config.toml
num_classes = 2
fused_qkv = true
inner_norm = false
final_lr_fraction = 0.01
Rows from block 6, named by matrix and row number. Rows with one number belong to one neuron. Each number is 500 + 40 x the weight over its row's rms, rounded and kept within 0 to 999. All counts start at 0. Numbers have three digits each.
# fc1: MLP up (model.blocks.6.mlp.fc1.weight, 640x160), inputs 0-159
# fc2: MLP down (model.blocks.6.mlp.fc2.weight, 160x640, transposed), outputs 0-159
fc1.583:549486469539420515459535574424441549480473504491458549441499533459527491576513534502558485542581525449442475434486544463519558463465467497512530515486488555450516513535558504531470546548460527469510538509466495473429455523555536533496515464504404479468464543435493454427474481545435446552484532446465508483424451515498479554462493492464534567478510518472472559582494518441507495491524561461512518498444535495431550544516481470442568497459541548450572499529523498498442482502485536
fc2.583:484399523570524508537480495483485537488458521511508501476483518496443473460493443416481508462542434468454551477467510461451566542524446538470487546479519485514507618490465516469485437528527544425453518598471479488518522497516530509463527535506448499509454515523595421513414536491543461452460518459572483430501472562505499457469427513514484469476501541484490589481511500566458484505472540523457598484502521464486471520455398523470501493542499493533518542458554504498466570453486538
fc1.584:559537452498517529495529520463551502497455454541417454456465440482441550484458489488546464424452439532490482568462517521490455560554515562490455493494505501547497530545460529536487523479461445480435477495528550531441509481540508445542531461524521451533456441617486487581419512488544569487471495474488528489490471437503573461447483480498505497499540479502512491473451520470520488477492520472528503543472561488459430466570402477475504556583488518520497478415473524469501440525459592
fc2.584:511548421510508514492460525526569439475530482440553519492563426449515557521507535560470469578489590479493452472543473493499443452495559417513483489533537502505477435500504514491566551518433548569522526485453478491487544550484540489521575499457525485472472499455415487533533498513472463604511515510498559538532473434518438583493551493538438495508472502440503506459502562480498487486495494493493420492479432490562475541522562449519498486448499468525474547593464477539552442503464455
fc1.585:474575533492504553459537445469573462540459467505462583424425526488478445453550537515463530508569507478500424457463522534490473470490449521499470501532412474485465424482551440437513461447484505522576511518503449526424460480488511459487538515514455438553516457451439574505536547478475470532525499491544577522477559496523422502538463470480554504550415447482549529553491460487486468555435454550507500482500500538511505471567550529576480511508494471453463465516505468515507521495546446
fc2.585:562552507502527489447520480514461509466507545533486424409504487471534504536508499525470483466486513560527459523511475488460450459512495454565527499467503521476442548418473565563568526553456509498498478516460518568546522519406513499450515542475550518470502598539495496473461503510515480556494510497486529566480420512458501526563548410449534571552513470451597484514480435485507469503492501518460515434526441492521514468533621492465558585507519522495524454524471558520535528551469562
fc1.586:536469471471554512481469568522508495459491510485486520446513436471515526483463451522513547583462530536517458441486422513575517430402488421532430525495500453538516518529522464443518558476488447522452500460477490491454510502507570548443433452502544458553535437430490551521535484509517499563477421469494573521551569504441451447463482527491561511520443487502437469464465473511501526523501520502540513523460523418428519538474544531479562501497510556529481503586521432465549492550457508
fc2.586:528559486513490573509531481486595500530493489498526461538495458455528524515447502480522507650463544501469443462515496486534489462478568460472492437483500529553530414553542514406516556507465557537485453461509473522484578532525501459526511496437512474484504475399412525548552448525464530540464535522507539532539518523544469483455535587567478438503506488479473502488488492543513465515516471479510434503492528423436514557528554471588430496484511507534433533503509478495463510480501434
fc1.587:439570452569456491443512466476476546454527469525495482501519520511560540503537505529543506571456552474445526508537488501487454465448476501493540492445461524482550558470522482517517531566563497525581480557500539483507567443542544493462523442532454539438557513419481454557515558528444535499563435552553460534430543495492461521450518526497557552527478555559478431528551568460542491504453521570498555521478463436548570545512504504450560464469498465494473567486495515486518532512516441
fc2.587:537609467460506524494559498513489442544510504494596499449520506472525523524436478521515529542492492550470537496632513417552454510541540445434578500485441485499436469490457500549571495547453527526511494496475442480474516509510496460494543450497499509444504544503450529491517498475481467520503487508458475517548532536531398590501534450491415503470536481443538537435500497482576483478542525490460502504495458512598461454545475496523535416519517486477440517515491538445523497577448460
fc1.588:523520540491452559478482486576470464497549492472550490531504542457487534477473501517453538540492455510552447554560555478517535435541559518486515426456483537511551506453560494474548491521473462439443560463442529492522543463485535553472475481555433457526471522527525433538430442446549495519477499451464500505523468563511558443518541553551551446458449547507509462481554437561508507454472526461485562552498498485458476499454520459557481434458449541551559433457537560497527575509518560
fc2.588:475524445559499506456462419497458523522517530494456440492500514519556528529478506475526526482481430541515508504549524389461438505525425558493536448431489521530468543511406549508510458572489497506569402491480556517520450429520507539538543490536540471492557570513507481502509588482520489528534529474535505532450515549551487461463488465504536472483496489451491581522493479473511494498467470528545530441464553527519599486447467455501497508485584522508511488449527600448551531593497522
fc1.589:525540514477493534535545504547499438543512467535475440500472486526591516534461510487511527558411440529466449472458491506500487496490493504503455489425471514533579501528510503413590476456522516443372456495484469511530523570516559445505487528479536478517493480515590469546493426558463532500518528520506540463461501494482488435478483508515535481504448549551428493445527437497490508481637489473480462509558524462487582582543516461485475454488473488495504511422489489513461556473504437
fc2.589:567467519453533510484543461536456446537469468563483448466562512492504560565443500470495562507438462538478466468555485447481432475533519434544459481413524455478542522544559561485562520509547499506427481476563522536491467562541563447465469564549571472436559476477534497563538462542489489522464504461486539462526478471448450449515554501444545529464469536478431500457537503508529496535557515464481464462548582495479546581521510519522467509514505490479500456437477533466438467532448470
fc1.590:551488516491429477476526467533574501512490520496459554491540545562567558462472497440564542565432467472471466493528495473482488511497535545512519519478439526545544517567501463452543455535515526429510424494524496472505453567506549520562491469440563460522506507530471571590485488504446562456495549505529557479533479452564520438471554541592488460504378516519415544451480408487479529552531450459489472479514520485528490557518537466491475500480461514548522523423497496491505494484457501
fc2.590:438419524537464500505461441488442592504528501512526530552424519498452482453507521486541498466552552473495508506583501441528574478453505489475548580497500474539421479462511502495472414512529448496535537515534475442526522440539439510545495476501477548485494536448499556454529502497538445534471469456531443527517495554514496536484463560450514526538593459514574499552468554497532476562464457558475482504436525551519522433442488519485546556491470478465530469511562593425501477529475553
fc1.591:470445528439486538504481505441555499525464521533487471550424542484489505477567469525505477554504564550562485531453476575513484584455521505573472504514506483433453511463469502490457474547427496551532541551490447505494490527479448562569466556505468433484542550530445480430499530506438474504451456556436453449490462491546522475461505468539568494551510483555570514544516546491421565457461499549512538535501485433425552524497452476553521495447518469449443441532545460475507513471483456
fc2.591:570481488469463468478510555533432489494498528595483417470551439441508501483472502526509482461488522519487443527513494574508458539504529510557472487434511495494535513558527505472608538519539464515404511468490523500531527496543566447410491533502506511473506520521517468528515444533467560572467523554483461494441417443472489496505526433420539570519544583525530475504492462539558519518492483490522478518517556522442568571496586554523494498505525520475521472435443430531533576499491506
fc1.592:511454539489552498469541477517463465485512551451486533514486491535470490471451508496564577453522399470495493476443479517395457529437468497430475493502596430479453503441429471448476515453528504487498476488501448505526456548479473504522525486535493449569463568496422488504432520444511544434537546527495520533444474473557517496422532514546443511492500444534462512520424451524486487460499539490581451496540472540580481493509431490531447465494513554448490472424484524440461440508465498
fc2.592:544554509486542473481518594467512509474485517534510473519512439470543529487485476513467526510467490526495502556424438497442418519462496523548444472504543543499530514595487478446533557507464500481458506516460533523576479522471508464507552476499537556566483442460479513518515501483481504526521502506503541490416554474489528599507487499479506554520463534493499519490438415461467448452536513496609492530503512459453546554533509527412449491592512561501483521497466357549416519532460481
fc1.593:552563470518484501448450482462509475449564503474464457530429552455486451552571492436466469442493545544524508541540516521498464549455536468445523530463454477517570502524478459453497461531516537485532545529472504454478492463516567488477432540550447472527557470460510477467431478461574456454466533577493470537462557475504437510429461449475468475526436532481433484531516455428500452523529534476512567556535459495543443455452432552454524497495531461535459475474534540539430516452477557
fc2.593:534560487542477471435460511506531458536488490470505478451553519555501499464516505536492475555463479494483490513512502510548511436507573482493476476529450555470541451536485512486465550593452517507498462479485542568431457505487482520518518493432535533533466421500451433538501532476491489509544529483535567479557523494497482505507646547519423404422417490475446493490507484510510480517501501467489480503532491459479501541513510434592381462512530454529471582488519492591465542551492449
fc1.596:465444464472523503548503483516496485502486504430520461560544453526462519494426494479555556460468515504536507501454473492523535510516462495431496583467560508548534439536604477419527539532467519537539447472512547473444496537533439463585547448456469445529513463498426501528578434476440543526511448481495474569537558518561490526488532480474518504485504461501433518503463562502469476483479477535583435464451533540431541533479551521570460505490457533542545554490532520469464509444491574
fc2.596:536517523458480495437489385494432509455558520566499468492483502502440476500514519557521433427529512482519486501642490397541539479474506501472509542458451499461486476481515557559498481547491426522495515439513554524491463488526498544456505524523525541488547489490525466500548521470587419510536497546468516521529498517460478556505556481433453547479556480437471497489483497509557516551473522464449492499453470555512545510432525554504467465510551472472498484495580611440469485579528503
fc1.598:434537575434557557532477443488480499454518491568492453504460508538527518464444484538526472515480449482453566484472516541452556454527466556486492499433450449494493485458476454492494479546551558476506560476484501545541547458499428461535463527495457489438553501525560545433466557515515477552438520534439460458489576480524435517472460469503461472447501505486518517438542541584452570524480498453462547491478562504444514514446500565514435550454569462466548548521496456502442508516460550
fc2.598:481480482544417528461489534491557538544548454542477517529458508478500472517468451518566530532490475476469500523541511424518455477582478556448526510535478482526471437521503443468444456437469549539560464487453479484501439520580496482493512426526460541459453573506555524535522434544528494541452556448526595391546564485486506529484465516479565459499514502520515411459515503554536528530471509553495437490515533476484486509455487463541389443538527576525517537519477464520447502500476475
fc1.599:491500463543556536548521572522545439428431478450517469529444481535527504566557577528470466463481521507535507582501471473462465463512495563525562537514499498425542578402480518547469514495525474495507517481508485525490549572471591480510514471524484534467428477539533542518467550455474473482516502491512435492468479550471572522579493407532474495497566507489554522499526408461489485477536515475409544562495472501533470466531498544448515441549455581510508462534433505512474483535469495
fc2.599:497447486423502438448506466508444513463494535584478430506492452446460483506576481532525499425471505459525453522509498521517582477453477417477468461455498489440505505475562551562477545527557420544450500445469574540492510497523474553415515562549522517508560489513504423486471491487519448542526500537500476481532478435475484477498587484452457598522556552466453505501539508523497494512431498406491518465505498546398520540448519547466505485530531478462495489500541515487434510506516553
fc1.600:441558552541449474527486436438545546462530481441433536540519487484428542536446447484489470554505439507531532520449438487456444461529492525543517548457528540553568527507495517529535447527527515483442560559538521495529483512470530549523499562544454449491469504448529469503451558450444490550550462568507463515551519503468526516455569563460449551532533528500529538464462520542457503525529490493497457487437457457469488557435425468492525445487568528491441565542530458453462435489479459
fc2.600:472422459418497546526544467488456460430541493465466539535497544531427489486535566480486515556479445500506517485535500487531470493601487548516475436521520531540603560538502536552495520481535505543499530498503497529501482492496563543427521535516456493539516456498468534487517471431549494417518524496490548540528569509518529488467510468476460520459559482506493452535477468539425523517497442423473497512476542483474458574427477497365530565465511458590514550523514494543553498465430515
fc1.602:488497461493521495473528483462443510461516494510502424550554479453530574492505454530532531472466423514492436586464483477470475449446568475529502540459501488520429498555467491483527559560593476456481461482459483557566488480517541440466546458483555506495495461476457462562446537577456485562579576478520520442492428496518439513410499500500504562430526488466427495518484514490568513452458505475489471454508560500439519517454545524493560515502481496494479529478436542547506558558536551
fc2.602:466521471463506484472463459479515499449525538427501571420510501495444459507520500496462507474550485528567513527502485423541485479520513440493466512516491500393516563462479496590398506582495497518513495524485563518481420519403499541451526499536534550521503571495511523486493573470545448477520473509550548491527497545451495523547504524526497555484475414467520493491516487459436535489458520486466549450480392516541414443531481472473497543492544431490549531524513612496502441482477541
fc1.603:494536522552557559477488488507537467539535526552538482461451527466426443484511515468437481555477488493492446558486516511544522513468483448442434524523455525458441477439518493520501470476513481463509489553508523505437544429486541503557538537488524568490489539449468479475470546473556462538533534482520434472555532507434522513442474532472542425503520418528454504419549544579530553577416459484528442486536441466459449513516506415518539455460503467496598535523493501546502512451537436
fc2.603:476460445547512542497506490527575480506532529480535608451554567504492509515475463441468533577475533485458502535492418547480470527546556527480526509555510512452528494432494534464409509498442489479540496511513534441459478535501537492427523485489545499523499405508527500517552520517506536458474464562545550513526460520454519537550526589490515459451399418545515472492491530515419517495425507496467470455451442430557460498482468521490487462528497562532561523509432460562472482445536477
fc1.604:431491467517495520507562535539545509537553529475501515436547554532545544535453546517482543547499536558567509495539482446444538539563467523515458500463525439458461579429438470517563555550469490477557461562544493505493426461525453461551551450562517541567464425500487458467533422534515499528573544517511519486520446519460477555555527514428445448478517548512445524540539453480514478527443512440522535528432576509490477508551524471520522505499469442534510507470529494470510492442562504
fc2.604:542466514483456535456428515479404529452524566483512553499490456518524499452517541504457446440540470499444540516602524448468524482465553476448473515501502550482454521468514512495455448542508528521480493451442581541555497515441491497534479566535445452526517548492469424438533478544500427523489455471558525465495497537526456564449462517500471591512488463471535461539557491437544464451525462512401502480567455448520486503494512445444489480485504497563532498469602553521518543481490543
fc1.605:435502547540432508486532502529474460490545575540561501444491390475474462446480439503535448465521467539535529457528483462543462565470504461474483516572497522524469436526490469501557475468580516484517460477479454465567444563473484546477514507556466480567498505510501482567442519556499453480529473476483523459564504488463594463504532530547525508456436449463464538541478520520451502488549450492486550476521538476474483489500601564473469553538461519523493592491439529588558472532486479
fc2.605:527532521422482488540526521524518465498539524468583573524519494501473491432495437587561433427498581455449586542542510491463553540510489501423483483541497511505549487505511539549502556527517448576525475449486508561441492496469489485440526436491478554549443453482436471467545518527513483451525532529451505496559459483476533540465466477435516569459564488468467477537564572488537549519480498518547524517574459538536436451512466448487448509565501476506486557478545492489422517518521500
fc1.606:431587529539455491569464504467488451434491437553467575501482547478537505469563468568534543466578528475560522523452528480552452441500521498502507481509555501436500524479529505509528547514464571532485452511539438457523456444469458471513493546543505532474516439540537434454523521447496498467520509457436537428518469522565529526513435452549514492520532534432488488530529512437439513488455584457423526453525432532516429494479533493462507483524475496495511437449463522519512563564565497
fc2.606:518501507424477463452450496494441527437518540481535516432496496508479484498497517542462439416512504489496535535561513408538541470523519489473581496440489494478459479447476489527451482493495395555522565446539532537468459487472491544501491532511527538519504513445490478484535520467509457505518453547455441484581501546457435624505537474424420541488543497488481517529523542483545547500508511507444500502524426611567491476485514549509511496499493436492468505497559614485454484479513568